Weights of a small masked spectrogram model.
Model: log mel input, encoder arch vit, encoder norm layernorm, encoder activation gelu, encoder moe top_k, encoder num experts 32, encoder patch size [16, 8], encoder width 128.
Training: soap at rate 0.0042, 17100 steps, batches of 128.
Rows from block 9 of the encoder of a small masked spectrogram model, named by matrix and row number. Rows with one number within an expert belong to one neuron, the router's apart. Each number is 128 + 24 x the weight over its row's rms, rounded and kept within 0 to 255. All counts start at 0.
Before each expert's rows are labels from the 100 clips, of 14976, where the router gives the expert most weight on average: "responds to" is what is common among them. Only what is clearly more common there than usual is listed. The data: short pieces for a synthesised band: melody, chords, bass and drums. In brackets: how many of the 100.
# router: router (encoder.blocks.9.mlp.router.weight, 32x128, trained with AdamW), inputs 0-127
# up: expert up (encoder.blocks.9.mlp.up, 32x64x128), inputs 0-127
# down: expert down (encoder.blocks.9.mlp.down, 32x128x64, transposed), outputs 0-127

# expert 20
responds to: reverberation (69); organ-like (53); melody instrument: organ-like (36); drum pattern: march (31)
router.20 [ 97 161 150 160 158 129 127 151 126 137 147 150 173 105 118 136 139 141 157 167 130 134 178 171 111 105 118 116  90 138 123 215 141 125 124 110 141 118 115 145 131 120 108 129 161 106 147 120 119 106 123 132 121 131 118 111 127 145 100 114  99 128  96 131 123 107 133 151 163 124 152 143 122 113 124 132 151 154 139 135 160 183 127 119  87 125 123 111  66 134 140 109 154  96 144 128 127  68 119 120 124 132  99 122 114 118  96  94 129 118 170 100 137 106 166 146 108 144 105 132 138 101 185 109 146 153 109  68]
up.40 [147 172 110 110 131 134 132 126 125 104 137 154 131 133  96 148 129 114 158 108 110 121 128 114 131 141 127 153 105 172 150 176 133 153 154 131 136 114  83 111 147  72 148 117 179  80 102 148 135  93 119 131  76  51 116 159 110 173 121 130 152 138  98 121 138 126 127 135 133 115 151 130 103 108 126 171 110 115 132 138 111 156 126 125 116 158 120 112 128 125 163 120  89 168 119 102 166 100 111 142 135 136 112 160  96 119 121 107 114 138 105 132 142 173 163 139 120 162 120 147 106 127 158 182  77 129 125 145]
down.40 [146 133 131 125 170  76 139 129 129 112 147 130 136 123 126 123 128 132 150 112  97 103 108 113 163 137  98 114 153 151 147 115 115 146 103 147 182 143 144 125 148 119  73 158 147 107 129 100 153 128 123 158 139 152 134 138 144 113 111 120 149 144 106  73 154  90  93 130 117 136 143 143 117 120 116 171 123 170 155 145  82  94 120 152 176 125 145 122 136 139 115  98 102 156 138 141 110 131 107 115 132  85 103  77 165 137  88 163 117 153  92 102 121 110  99 129 178 131 149 196 130 130 112 105 108  99 135 143]
up.41 [149 144  64 139 164  80 115 181 124 143 120 142 123 154 133 117 116 164 183 140 180 128 113 118 122 120 101 119  71 197  83 138 111  91 122 128 188 121 139 122 110 121 153 127 107 140 174 166 131 129 109 103 105 128 119 128 143 158 133 126 145  94 156 139 142 120 145 155 143  89 114 111 152  99 134 112 120 105 136 134 107 119 122 121 148 140 157 113  91 134 106 133 134  95 118 121 127  95 154 121  93 139 123 135 122 130 120 105 136 154 133 140 131 181 142 144 116  98 121 188 113 118 101 164 136 135 132 119]
down.41 [102 179 151 149 145 113 181 132 131 100 181  81 130 123 105 121 103 140 125 124 167 143 141  98 113 137 121 126 156 141 110  97 114 151 105 134 150 104 116 112 128  88 152 125 134 146 148 190 117 127 138 123 112 147 102  84 121 138 122 140 114 125  93 108 128 102 117 106 104 100 140 132 132 118 141 123 141 149 145 140 118 207 135 116 143 125 145  88 118 155 137 100 178 111 151 125 104 133 170 128 109 129  74  95 122 166  95 159 154 131 137 160 126 126 106 136 186  94 126 146 122 152  89 111 108 132 112 128]
up.42 [125 146 131 113 201 107 133 120 126 133 136 207 140 166 116  99 102 124 137 140 103 114 129 160 155 136 133 127 107 183 143 131 134 126 123 146 141 123 108 117  88 135 169 112 182 103 127 123 109 117 110  96 139 105 121  93 115 129 139 127 126 122 124 116 126 121 120 124 127 102 128  92 126 151 120 140 141 113  95 118  66 139 119 131 119 178 132 144 121 147 136 135 135 127 141 134 165 140 128 150 132 123 127  90 145 155 107 147 160 125 119 128 130 105 154 120 158 203 115 120 182 198  94  89  96 102 133 133]
down.42 [121 111 129 124 183 135  93 107 114 106 157 111 133 128 125 127 111 125 172 123 115 116 166 149 150 123 119 126 135 110 129  88 108 122 151 138 137 152 150 108 131 106 108 143 135 150 232  53 123 120 148 125 120 153 127 122 115 159  87 151 136 108  53  96 144 121 131 138 112 118 143 107 134 125 146 144 109 142  97 152 127 183 137 142 140 131 154 132 126 120 107 130 115 149 140 146 143 144 113 129 128  63 119 134  80 116  88 151 116 130 109 168 125 128 108 126 132 172 129 105 152 103 108 124 145 116 154 131]
up.43 [ 79 123 163 184 110 126 119 103 137 107 117 106 116 166 113 153 118 131 147  79 161 131 134 116 129 142 118 107 149  96 192 141 136 120 141 138  68 171 157 176 128 139 112 125 133 146 143 180 137 138 142 181 112 121 119 102 107 168 115 117 118  88  79 103 109 111 139 113 102 155 118 163 101 133 135 123 149 128 107 136 157 117 138 141 135 118 110 115  84 124 116 155 163 138 125 144 139 143 147 129 113 110 145 125 145 102 154 150 103 122 142 107 118 136 110 119  57 133 129 142 100 131 166 106 173 127 107 145]
down.43 [ 91 142 112 163 116 159  85 144 125 105 106 135 148 142 128 153 149 148 149 127 155 168 142  71 116 149 142  93 145 108 174 154 145 115 116 146 117 135 150 139 135 120 108 147  79 136  71 144 131 115 105 136 119 101 139 109 105 102 148 139 124 128 171  77  88 146 126 135 160 133 118 127 128 142 113 119 105 137  89 114  86 105 114 160 117 125  97 148 169 114 120 143 136 130 130 122  86 116 136 133 142 179 173 150 119 104 145 102 106 136 164 118 113 123 143 132  84 119 149 197  86 125 135 129 165 135 154 124]
up.44 [134 153 151 100 141 139 107  97 135 124 122 138 138 167 140 153 166 124 169 120 183 116 101 127  97 156 132 112 144 162  85 136 156 135 151 125  73 132 123 165 138  85 113 109 132 106  71 111 122 135 122 170 142 155 153 164 150 107 113 103 124 133 173 172 146 138 115 114  90 146 148  85 104 106 131 151 122 152 147 165 105 195 112  95 139 111 115 127 103 132 168 151 148 109 113 133 138 122 133 146 129 146  93 116 118 107 147  91 134 116 133 133 133 123 119 149 146 164 106 151 110 142  91 114 150  97 116  93]
down.44 [181  90 143  92 108 142  97 101 119 137 164 109 148 137 121  89 153 127 173 128 172 118 163 146 110 136 120 154 138 144 115 140  96 147 128 103 129 127 120 138 124 122 110  97  83 121 142 119 140  84 140 109 136 153 147 160 161 150 133 119 132 154 125 122 160 129 110 158 136 134 137 138 131 123  80 101 124 131 110 175 166 104 122 113 107 109 140  61 120  99 138 127 137 152 141 160 128  94 139 105  97 117 139 110 154  95 113 132 132 131 144  65  96  91 101 160 121 141 130 113 137 148 111 155 196 107 157 147]
up.45 [128  79 149 118 111 114 146 145 121 167  98 110 150 142 137 124 186 126 127 146 116 123 134 138 114 116 141  97 109  97 171 134 125 104  75 108 155 133 161 171 123 198  85 105 118 110 223  95 136 103 128  96  94  99 107 117 149 167 167  73 125 101  98 136 126 121 143 148 127 128 112 105 155 150 136  96  98 134 133 126 138 166 134 119 105 138 116 172 129 112  98 104 140 130 135 128 128 170 125 142 122 120 136 121 165 142 121 138 100 132 123 149 143 135 113 118 134 124 136 130 140 127 131 121 152 153 159 113]
down.45 [101 169 118 139 145 127 155 118 134 108  82 149 118  89 129 159 101 113 136 121 123 127 150 115 141 111 167 147 107  82 140 147 157 126 133 152 122 102 129 140 117  88 187 108  84 155  96 176  88 153 120 153 125 124 113  95 150 104 119 135 129 123 121 125 116 112 151 101 104 145 130 141 164 111 111 136 136 117 134 126 109 186 106 115 123 151 142 158 122 160 123 152 113  61 136 118 158 127 135 154 154 145 116 184  99 118 149 167 117 131 114  88 140 146 139  58 118 149  89 126 109 137 110 143 131 155 110 128]
up.46 [130 129 101 155 121  83 137 157 141 155 108 129 117 127 101 120 117 137 126 154 145 119 124 114 132 129 149  66  78 178 155 149 106 138 173 127 152 130 105 108 124 103 169  97  98 135 181 118 124 149 125 134 165 122 138 150 104 141 114 142 173 106 183 187 129 138 112 145 125 126  99 124 166 109 144 147 122 139  65 108 124 152 120 138 130 132 135 103 148 141 112 142 121 112 141 141 122 105 141 128 129 116 150 149 129  83 127 145 118 156 106 151 124 127 168 137 159 107 108 161  83 107 103 138 192 162 128 147]
down.46 [134 124 138 122 120 104 189 103 145 153 126 110 151 137 120 122 165 118 116 118 135 133  82 118 107  92  98 136 170 172 114  94 142 108 137 115 145 115 123 147 145 173 115 106 138  94 159 159 163 113 155 114 148  84 147 170 114 132 125 138 118  89 149  76 141 111 116 128  92 118 136 124 111 144 145 129 140 129 152 108 136 144 134 125  89 129 182  81 145 123 126 133 138 115 157 147 160 112  89 141 123 104  66 129 161 139 126 122 117 126  90 189 165  73 108 163 122 138 138 110 141 125 151 135 115 156 118 121]
up.47 [ 76 104 134 169  89 110 159 157 142 115 117 119 109 125 120 139 136 104 122 149 177 145  99  88 137  94 116 123 122  39 149 140 140 145 158 122 135 163 136 158 145  96 111 167 147 145 168 148 128 143 107 130 107 140 118 135  96 139 134 172 117 127 101 130 155 145 117 176 137 137 116 168 120 127 139 148 111  94 100 171 105 121 139 136 155 128 137  85 106 126  94 110 140 145 124 154 164 107 112 131 104 128  95 123 112 155 124 138  88 141 131 101 125 120 108 117  73  90 129 123 125 106 164 123 111 140  90 143]
down.47 [128 164 131 177 130  91 129 172 122 121  84 101  99 165 125 147 114 111 102 117 110 139 100  92 158 134 124 100 136 146 124 172 135 132  84 106 146 120 165 124 141 105 118 151 118 141  19 175 142 157  95 121 120 106 125  87 110 113 140 180 134 117 158 122 119 120 108 117 148 116 119 125 133 132 115 169 139 123 116  88 136  76 135 129 139 119 133 127 144 152 138 121  84 139 106 102  87 164 139 135 154 161 126 126 127 155 123 119 133 155 145 159 145 163 128 125 141 141 133 165 113 121 123 120 160 124 125 130]

# expert 5
responds to: muffled (low-pass) (52); drum pattern: march (44); marimba-like (36)
router.5 [125 143 127 117 139 129 126 138 125 124 132 117 135 100 129 139 137 127 123 255 139 129 105 143 121 109 121 131 128 125 134 137 125 126 145 113 139 126 121 160 115 123 111 134 136 147 137 121 126 123 127 126 134 150 124 123 133 135 129 121  34 100 123  82 155 154 128 125 123 128 120 126 125 123 126 138 124 137 132 134 119 232 131 124 124 143 111 123 121 129 128 119 124  70 126 121 138 123 128 159 144 131 134 108 131 115 136 126 127 123 125 135 131 115 138 130 111 143 124 131 152 129 132 131 135 239 116 122]
up.40 [148 125 138 129 143  90 123 112 149 101 102 135 136 145 114 121  79 108 145 170 158 129 115 158 114 134 121 122 133 116  98 138 137 140 131 145 120 168 113 146 120 139 121 164 164 147 133  58 148 102 138  87  95 129 116 130  99  98 156  90 107 100 139 123 147 127 129 117 137 126 136 155  93 103 141 122 114 114 108  85 168 117 141 129  93 139 161 131  77 149 163 160 162 140 113 139 137 113 146 175 133 138  58 148  48 124 116 120 128 105 149 126 119 123 145 109 100 169 166 149 128 117 165 145 119 123 135 141]
down.40 [122 104  88 126 145 139 122 122 123 141 167 114 137 162 126 122 128 123 139 114 125 141 133  88 128 152 144 113 132 154 136  95 146 144 118 126 143 139 127 132 141  85 138 123 131 127 120  82 157 113 137 100 152 131 132 142 162 127 135  98  98 118 133  71 169 105 121 106 151 110 117 167 119 132 133 140 140 151  79 104 162 108 137 127  84 173 160 130 147 167 135 139 140  74 146 136 164  88 146 108 121  72 214 119 164 129 145  85 121 101 132  88 112 115 145 113  98 179 108 110 121 148 123 124 120 140 150 150]
up.41 [ 88  97 132 114 136 146 126 130 124 132 128 108 144 110 115 127 178 137 104 156 132 151 152 130 116 108 129  94 108 122 163 155 145 135 127 137 197 104 183 106 160 148 141  98 102  57 156 142 109 139 152  87 112 176 132  96 104 144 141 136 126 113  73 180 126 138 110 131 117 141 142 125 120 154 105 116 123 127 131 130 154 104 131 128 124 171 168 129 136 112 100  98 159 138 113 122 114 132 119 165 111 136 160 129 178 117 117 139 156 103 139 114 107 140 135 128 116 132 166 122 160 150  72 134 107  82 120  97]
down.41 [139  94 129 155 127 135 160 116 122 146 112  84 125 136 134 106 147 122 165 143 130 106 140 164 134 188 117 133  94 103 114 178 123 123 126 136 126 145  95 118 105 141 112 131 140 124 144 141 129 103 119 132 111 122 124 150 104 143  91 128 141 137 156  49 155 115 121 150 128 143 139 139 132 142 144 157 103 118 146 140 117 134 183 143 162 131  91 115 123 166 118 106  71 147 154 142  79 184 128  99  98  89 102  80 158 130 133  92 161 109 132 159 112 118 120 139 182  83 122 145 120 122 123 145 135 104 142 111]
up.42 [158 127  83 151  83  87 125 165 134 173  97 106 158 153 124 137 111 123 162 136 129 136 130 128 138 118 121 193 115 143 120 122  83  82 118 140 139 122 124 129 149 129 101  86 142 128 137 142 146 188 147 128 143  92 131 110 148 147 131 143 130 112 142 113 130 148 136 106 126 134 107 153 100 160 123 127 130 108 168 145 147  73 120 121 108 126 127 105 169 111 162 115 126 156 140 132 101 137 183 102 131 125 172 131 141 128 117 157 104 167  99 120 127 129 128 135  64  79 101 129  85 157 135  95 157 122 108 123]
down.42 [111 149 123 117 162 149 113 115 135 126  80 130 118 121 157 166 122  98 144 124 104 137 147 137 126 126 112 119 148 154 139 124 144 138 148 114 145 124 105 106 119 144 136 147 107 116 102 107 139 130 106 151 119 126 165  92  63 164 141 139 107 105 103 137 109 129 121 163 136 111 114 103 139 106 151 116 142 143 158 154 142 129 137 134 109  85 130 142 135 118 116 146 163 100 163 134 114 167 110 173  96 166  81 107  86 126 126 116 182 125 114 217 126 114 102 149 161  73 106  83 118  95 133 140 172 116 134 124]
up.43 [159 141 151  99 125 123 113 118 143 146 152 134 164 121 163 134 103 147  95 141 148 136 114 136 125 148 154 115 114 106 145 159 157 130  95 161 140 134 120 105 168 151 135 124 101 110 145 144 142 179 142 125  75 122 107  94 105 175 128 128  87  78  86 153 136 192 126 110 115 137 123 133 105 163 142 140 157 105 140 148 120 102 126 108 136 171 109 161 134 137  90  82  84 157 127 135  95  96 106  92 123 127 132 124 112 144 132 120 136 114 114 114 128 147 144 135 168  90 132  87 103  93 162 130 106 137 174 114]
down.43 [152 122 108 145 149 128 126 116 119 150  65 102 115 131 126 118 125 107 153 123 112 135 122 177 136 149 128 114 112  65 105 105 141 150 109 116 129 122  82  83 123 155 114 161 109 148  58  93 138 110 117 120 112  97 143 124 149 145 102 112 102 153 147 106 164 158 148 164 172 162 121 147 108 119 131 130 131 143 136 141 160 148 151 116 166 126 149 155 130 103 152 126 174 122 140 130 113 121 119 133 121 139 149 126 140 110 125  91 138  82 116 201 132  69 109 125 135 171 108 162 136 115 111 150 100 123 129 128]
up.44 [ 93 126  81 161 137 117 136 145 111  86 133 128 113 193 123 113 128 149 128 114 191 108 125 105 134 171 136 136 190 123  94 132 106 134 143 113 190 120 164  79 154 137 160 116 141 117 143 100 137 118 121 109 150 130 109 148 116 115 122 136 157 130 180 149 135 112 118 130 120 131 144 103 111 114 124  63 132 145 116 136 132 119 120 135 116 118 125 145 129 125 168 133 136  79 134 130 138 156 128 130 131 123  89 158 103  82 149 105 148 120 121 133 151 115 132 141 101  77 140  57 151 141 100 144 125 156 135 146]
down.44 [125 132 123 135 100 116 159 145 143 119 141 157 134 141 127 186 134 150 117 119 135 166 131 166 139 101 148 103 162 149  93 146 130 135 138 177 158 167 158 117 142 136 102 149 134 127 135 183 137 130 116 138 158 129 119 116 161 132 115  96 115 113 107  81 124 120  87 109 139 142 153 122 134 148 154 150 133 129 123 123 118  48 126  87  83 145  51 105 130 120 118 150 130 134 103 109 107 110 147 145 141  98  75  97 140 118 140 129 131 126 153 178 122 129 146 123 110 168 144  77 109 100 117 118 139 105 118 125]
up.45 [155 160 117 132 167 119 127 153 122 166 146 138 170 148 149 143 119 117 131 136  99 119 129 128 144 146 145 147  45 102 108 154 106 117 187  94  62 142 144 129 125 131 112 155 107  91 130 106 132 136 126  95 128  88 130 167 148 154 149  99 155  57 142 137 101 110 133 104 160 125 123 109 112 153 129 167 134 153 120 115 120 122 130 111 104 165 114 164 151 126 158 128 145 159 138 109 119 141 109 117 156 135 110 110 130 118 104 101 133 156 121 129 124 121 143 117 137 120 143 148 122 134 128  75 102 191  99 145]
down.45 [113 141 142 112 111 136 129 130 120 129 130 165 128 139 129  98 122 134 133 130 152 132 119 110 126 172 106 152 141 125 131 146 121  99 130 107 117 122 123 130 141 120 127 106 119 132  69  95 104 141 139 114 104 118 120 124 135 116 149  99  95 105 108 151 118 106 137 127 134 111 114 117 126 113 182 112 139 136  95  92 159 190 118 171 209 146 170 117 124 100 141 129 113 184 140 119 152 140 125 100 129 125 189 156  99 119 113 148 116  89 123 226 145 174 127 126 101 119 121  92 136 161 137 126 107 121 115 134]
up.46 [ 55 132 146 162 150 112 118 137 133 124 147  77 120 111 153 169 122 134  97 124  96 127 161 124 116 154 129 119 108 117 112 138 110 134  91 139 176 117 119 149  98 120 106 116 143 123  78 194 129 106 149  83 144 130 128  99  79 125 137 146  53 134 113 147 124 178 124 143 150 133 140 116 139 160 121 116 114 141 157 147 128 159 118 134 107 126 152 138 121 126  87 114 126 162 115 102  91 167 146  87 146 126 152 135 147 144 122 129 153 132 130 121 137 132 142 131 171 133 117 159 155 106 137 122 127 176 171 115]
down.46 [145 139 147 174 124 101 153 105 110 126 115 136 111 120 129 130 125 123 132 134 120 129 119 155 118 154 141 126 107  76 135 215 120 140 113 148 116 120  80 124 121 132 124 133 118 141  94 128 130 136 120 161 133 124 132 118 122 146 127 146 120 114  62  56 146 138 127 138 150  78 124 142 114 126 149 124 118 127 150 126 107  32 129  78 153 130 161 168 104 123 121 112 105 158 101 124 103 165 145 112 142 131 110 196 164 136 122 119 107 137 145 122 156 127 118 131 151 156 123 164 142 124 118 138 153 150 126 132]
up.47 [105 140 122 125 100 115 143 123 113 116 144  94 114 119 123  79 138 152 156 127 184 127 137 121 102 135 153  67 175 142 107  71 139 146  83 144 154 138 112 146 112 152 123 128 145 148 110 144  92  97  75 124 127 139 156 162 121  93  94 116 104 162  98 104 151 125 132 178 100 121 137 153 121 108 121 116 109 142  81 133 171 150 118 140 110 164 120 108 118 136  93 173 101 164 134 117 150 117 130 160 124 106 109 147 105 126 155 143 135  97 110 155 134 104 114 133 126 160 165 132 105 136 148 164 126 108 167 127]
down.47 [ 99 100 124 143 144 116 151 124 107 118 165 143 138 116 110 135 132 148  96 117 177  91  89 110 117  72 162  96 120  93 130 133 119 126 121 147 117 137 204 153 107 112 137 121 136 129 178 178 117 117 154 140 126 144 111 122  85 114 134 169 131 139 175  61 126 127 118  94 134 116 116 135 137 132 116 168 104 120 119 138 118 113 157 131 118 140  99 142 119 171 121  76 109  75 114 137 117  63 130 154 152 132 116 141 144 140 130 135 109 152 140 102 119 139 131 120 125 151 124 180 144 142 116 115 165 117 134 126]

# expert 7
responds to: organ-like (47); melody instrument: organ-like (41); clap (34)
router.7 [138 162 148 196 162 116 144 135 126 169 174 103 171 124 150 135 122 156 135 139 153 139 136 163  82 114 126 109  88 119 132 168 147 144 111 112 148 179 102 131 144 123 107 105 165 143 142 113  97 127 126 129 137 116  81 126 136 141 102 134 112 132 101 140 144 112 149 141 168 130 130 145 105  93 104 168 148 111 158  91 156 164 127  88 115 116 116 158 107 171 160 124 126 108 155 116  96  95 144 134 122 119 137 117 113  98 136 107 131 122 110 101 151 112 143 170 111 105 108 125 144  80 133 116 135 154  82  82]
up.40 [112 132 158 180 110 152 143  99 141  94 135 131 108 106 115  99 143 136  68 133 133 125 149 138 137 106 157  57 153 116 129  62 110 119  96 148 117 121 126 142  99 140 137 117 107 140 118 221 134 120 119 116  91 121 137 174 126 119 121 184 140 102 149 112 118 127 143 129 118 131 127 107 143 123 118  95 106 152 119 130 142 127 145 132 146 129 135 103 107 121 157 125 144 121 123 126 143 191 145 144 115 138 142 165 158 114 174  92 103 124  88 100 129 136 123 125 113 156 141 143 143 119 164 154 124  90 106 100]
down.40 [106 127  85 157 156  65 138 114 114  96 131 118 114 115 135  81 123 148 152 156 107 136 148 143 103 121 112  84 107 164 108 126 115 113 144 120 123 159 137  99 122 143 145 106 137 118 106 113 159 131  83 113 139 131 103 131 159 125 113 173 146 119 115 183 152  96 111 126 144 118 107 141 148 134 119 104 126 126 146  91  63  76 178 114 112 168 160  97 128 123 132 134 109 134 133 161 141 156 115 137 103 100 162 171 122 137 127 102 120 144 186 109 107 147 144 139 126 117 151 150 171 159 142 144 160 119 108 138]
up.41 [145 104 145 140 130 122 137 103 119 146 119 118 123 117 145 106 114 121 125 113 136 132 148 143 121 102 140 113 138 168 135 100 103 147  93 140 112 119 162 113 166 117 103 118  82 103 139 149 104 130 127 133 198 129 126 153 122 151 137 171 111  51 137  94 137 198  95 157 132 117 143 119 128 141 122 164 161  76  86 159 129 149 128 109 134 115 125 112 142 129 160 123 165 119 133 140 117 147 115  70 136 117 133 150 143 114 130 115 125 127 119 128 123 104 175 115 187 104 146  98 163 124 160 172 121  95 153 103]
down.41 [138 137 126 130 145 111 111 115 140 140 100 136  82 109 126 156 117 130 105 123  86 127 108 105 131 143 134 105 136 161 102 169 103 143 130 143 103 164 107 126 119 121 104 128 180 136  73 133 130 134 120 153 124 151 133 110 121 133 144 113 135  68 136  56 134 132 152 151 145  94 129 150 132 107 135 139 117 125  86 133 121  48 179 137 141 120  89 101 137 123 116 100 140 132 139 123 160 112 131 145 119 140 102 149 142 147 127 141 140 183 125 141 127 149 140 131 118 152 149 218 165 164 138 109 111 142 116 113]
up.42 [171 143 143 143 159 121 142 127 128 136 130 128 121 165 119  85 148 140 127 103 135 130 136 134 117 147 149 160 186 144 137 116 117 118 137 142 141 120 124  57 121 103 138 130 114 156 159  92 122 146 133  94 198  98 131 108 140 107 147 100 134  85  91 130 146 141 135 150 119 147 177 145 107 113 122 122 145 186  96 137 123 117 134 117 130 122 115 134  82 128 138 154 124 151 134 151 111 127 116  90 130 132 143 164 132 136 111 130 153 123  98 123 131 139 126 128 113  92  80 101  47  96  70 121 131 127 128  85]
down.42 [136 132 158  45 120 122 131 141 112 155 123 164 131 127 141 120 127 132 133 127 175 106 125 113 142 128 153 108 167 149 162 173 111 125 127 115 129 100 123 109 132 139 116  79 135  90  77  67 124 132 106 166 119 131 132 125 118 173 117 156 142 121 160 112 124 166 128 122 142 125 133 100 141 158 121 158 114 139 148  85 150 151 106  95 106 130 140 117 123 150 126 164 100 158 121  92 119 149 124 171 116  75  80  66  83 128 120 175 139 124 102 140 130 148 141 131 145 118 128 153 132 132 115 110 147 141 138 114]
up.43 [130 126 126 136 105 141 111 179 106 119  93 154 114 139 132 139 127 140  89 113 147 129 140 171 144  91 120  82 117  99 133 110 127 157 154 138 188  98 124 106  94 150 129  81 121 170 155 133 139  88 134 148 147 110 130 141 169 105 124 181  59 131 121 115 132 128 123  98 126  82 123 113 117 116 129 140  98  81 137 139 123 169 117 147 135 144  90 114 118 129 105  82 177 159 132  92 133 147 129 139 155 134 156 131 156 110 146 140 133 130 117 181 123  88 165 117 136 147 118 128 164 114 145 102 138 130 127 108]
down.43 [ 71 137 129 145 149 146 164 120 114  89 105 105 127 121 102 115 144 121 153 123  76  99 111 149 104 123 122 119 139 154 101  65 119 144 147  96 138  77 107  89 136 102 117 144  82 145  80 114 162 133 176 108 133 144 119  94 165 132 107 171 142 140 102 113 102 125 143 135 135 122 142 113 153 173 139 136 149 111 140 123 123  83 175 117 142 128 134 112 126 157 143  89 151 160 143 116 148 132 138 151 124 114 140 166 153 114 134  81 104 108 121 157 179 141 139 143 142 147 112 143 171 128 146 139 102 151 134 129]
up.44 [171 120 106  99 118 109 131  87 114 114 119 137 121 107 109 163 132 103 130 114 163 139 125 160 131 121 137 101 178 101 132 122 143 130 173 159 165 145 128 144 136 156 147 144 128 111 106 123 152 124 141 121 148 156 126 126 131  88 114 158  84  93  89  88 129 125 119 115 142 172 139 162 175 114 129 109 115 144 121 129 129 124 143 135  93 206 123 167 108 121 123 129 147 163 132 109 109 119  59  79 138 114 109 111 107 163 147 130 178 129 120 145 112 135 123 125  93 107 126 123 142  64 104 134 136 103 121 147]
down.44 [154 120 133 127 114 125 132 142 139 131 120 139 112 133 127 131 118 112 123 140 140 118 173 138 138 152 142 108 170 112 122  93 130 133 145 125 141  92 150  97 136 119 143 132 129 134 162 156 131 164  88 146 124 143 152 126 118 134 111 110 135 134 111  54 125 144 137 142 200 145 144 129 123 158 131 150 127 154 142  94 112  66 140 125  76 105 101 121 138 159 140 124  59 155 163  84 136 166 117 134 150 102  97  89 112 138 117 102  90  86 132 107 150 128 150 154 151 192 135 100 145 102 118 106 139 106 102 115]
up.45 [119 109 171 129 123 119 140  90 131 105 121 153 155  81 119 110 123 140 127 167  86 142 127 126 139 144 122  87  93 140 129 116 119 117 133 128  91 155 117 167 142 140 111 137 132 156 182 150 118 128 120  82 138 117 130 135 125 139 151 122 121 141  59 154 121 128 145 106 140 124 105  96 170 140 128 103 108 178 132 110 106 110 146 128 121 166 140 168 142 122 103 190 118  95 146 131 116 149 123 142 122 118 124 110 173 147 124  88 163 125 126 151 122 143 101 136 159 117 131 213  80 126 110 117 166 108 120 113]
down.45 [ 98 173 109  90 132 134 133 143 124 112 146 130 110 148 123 121 114 118 152 137 113 153 161 176 120 142 113 157  63 100 146 175 147 106 117 128 101 120 184 108 139 130 132 111 119 123 182 134 108 126 114 124 129 117 103 142  95 125 128 164 117 156 123 168 144 137 122 115 144 139 145  92 110  96 148 137 148 122 153 114  97 140  85 128  93 128 199 168 108 135 132 180 127  98 169 157 118 143 129 123 129 134 112 128 126 132 120  88 127  84 115  56 110 117 101 118 121 132 123 167 123 122 121 114 147  92 132 148]
up.46 [130 134 101 101 125 111 120 166 124 136 126 146 155 131 130  95 119 138 127 124  94 132 111 147 143 149 133 142 114 112 100 110 105 135  95  82  92 150 102 182 158 124 156 139  87 143 163 120 127 134 134  74  84  71 114 115 137  92 153 135 126 107 131 128 140 136 128 135 111 138 141  97 164 100 146 130  96  77 122 118  97 100 124 144 142 146 150 134 134 126 151 176 148 104 114 158 152 142 139 148 117 137 135 128 130 114 125 107 134 138 104 136 161  97 196 121 109 136 110 176 174 194 118 105 111  90 129  99]
down.46 [140 136 120 140 164 104 150 129 126  84 125 126 134 158 130 124 106 156 104 118 109 116 148 173 133 107 127 148 101 100 126 141 131 115 120 123 158 136 150 146 130 148 127 137 102 117  98 153  84 121 124 135 143 102 118 134 121 108 133 155 133 107  90 201 148 136 105 148 145  89 100 138 136 138 146  94 135 121 126 138  98 129 159 102 192 129 181 179  99 129 118 141 143 116 142 135 113 154 133  61 152 181 137  88 140 137 127 116  90 149 165  52 131 127 121 104 142  88 140 107 141 107 124 151 146 129 118 138]
up.47 [137 147 145 155 153 148 117 135 127  97 114  99 107 127 118  95 121 114 150 134 187 136 135 135 137 161 114  98 139 102 102 128 131  97 164 147 129 161 143 166 133 134 164 138 119 146  95 157 145 121 113 152  81  89 137 132 112  78 127 111 112  21 112 125 101  76 116 138 143 177 127 134 117 107 121 123 113 130 113 138 132 168 135 124 131 121 105 146 129 120 119 155 162 128 125 135 151 118 125  91 109 119 139 104 108 173 140 122 176 112 108  97 119 153 110 144  89 129  90 148 102 123 108 130 124  80 119 121]
down.47 [157  87 122 150 123 103 125 143 113 109 128 149 123 138 133 116 138 131 151 143 135 119 145 150 144 146 147 134 123 137 105 159 134 132 137  95 151  92 126 103 137 147 115 113 128 121 103 169 129 139  74 122 121 120 132 154  80 114 115 163 127 131 136 105 129 128 120 125 188 151 139 116 126 171 141 116 108 164 151  99  43  92 180 119 125 136 146 129 128 151 143 130 105 119 167 147 152 101 102 137 128  85 172  27 129 138 130  96 100 121 119 144 150 127 126 165 163 128 132  90 111 132 129 131 144 103 130 132]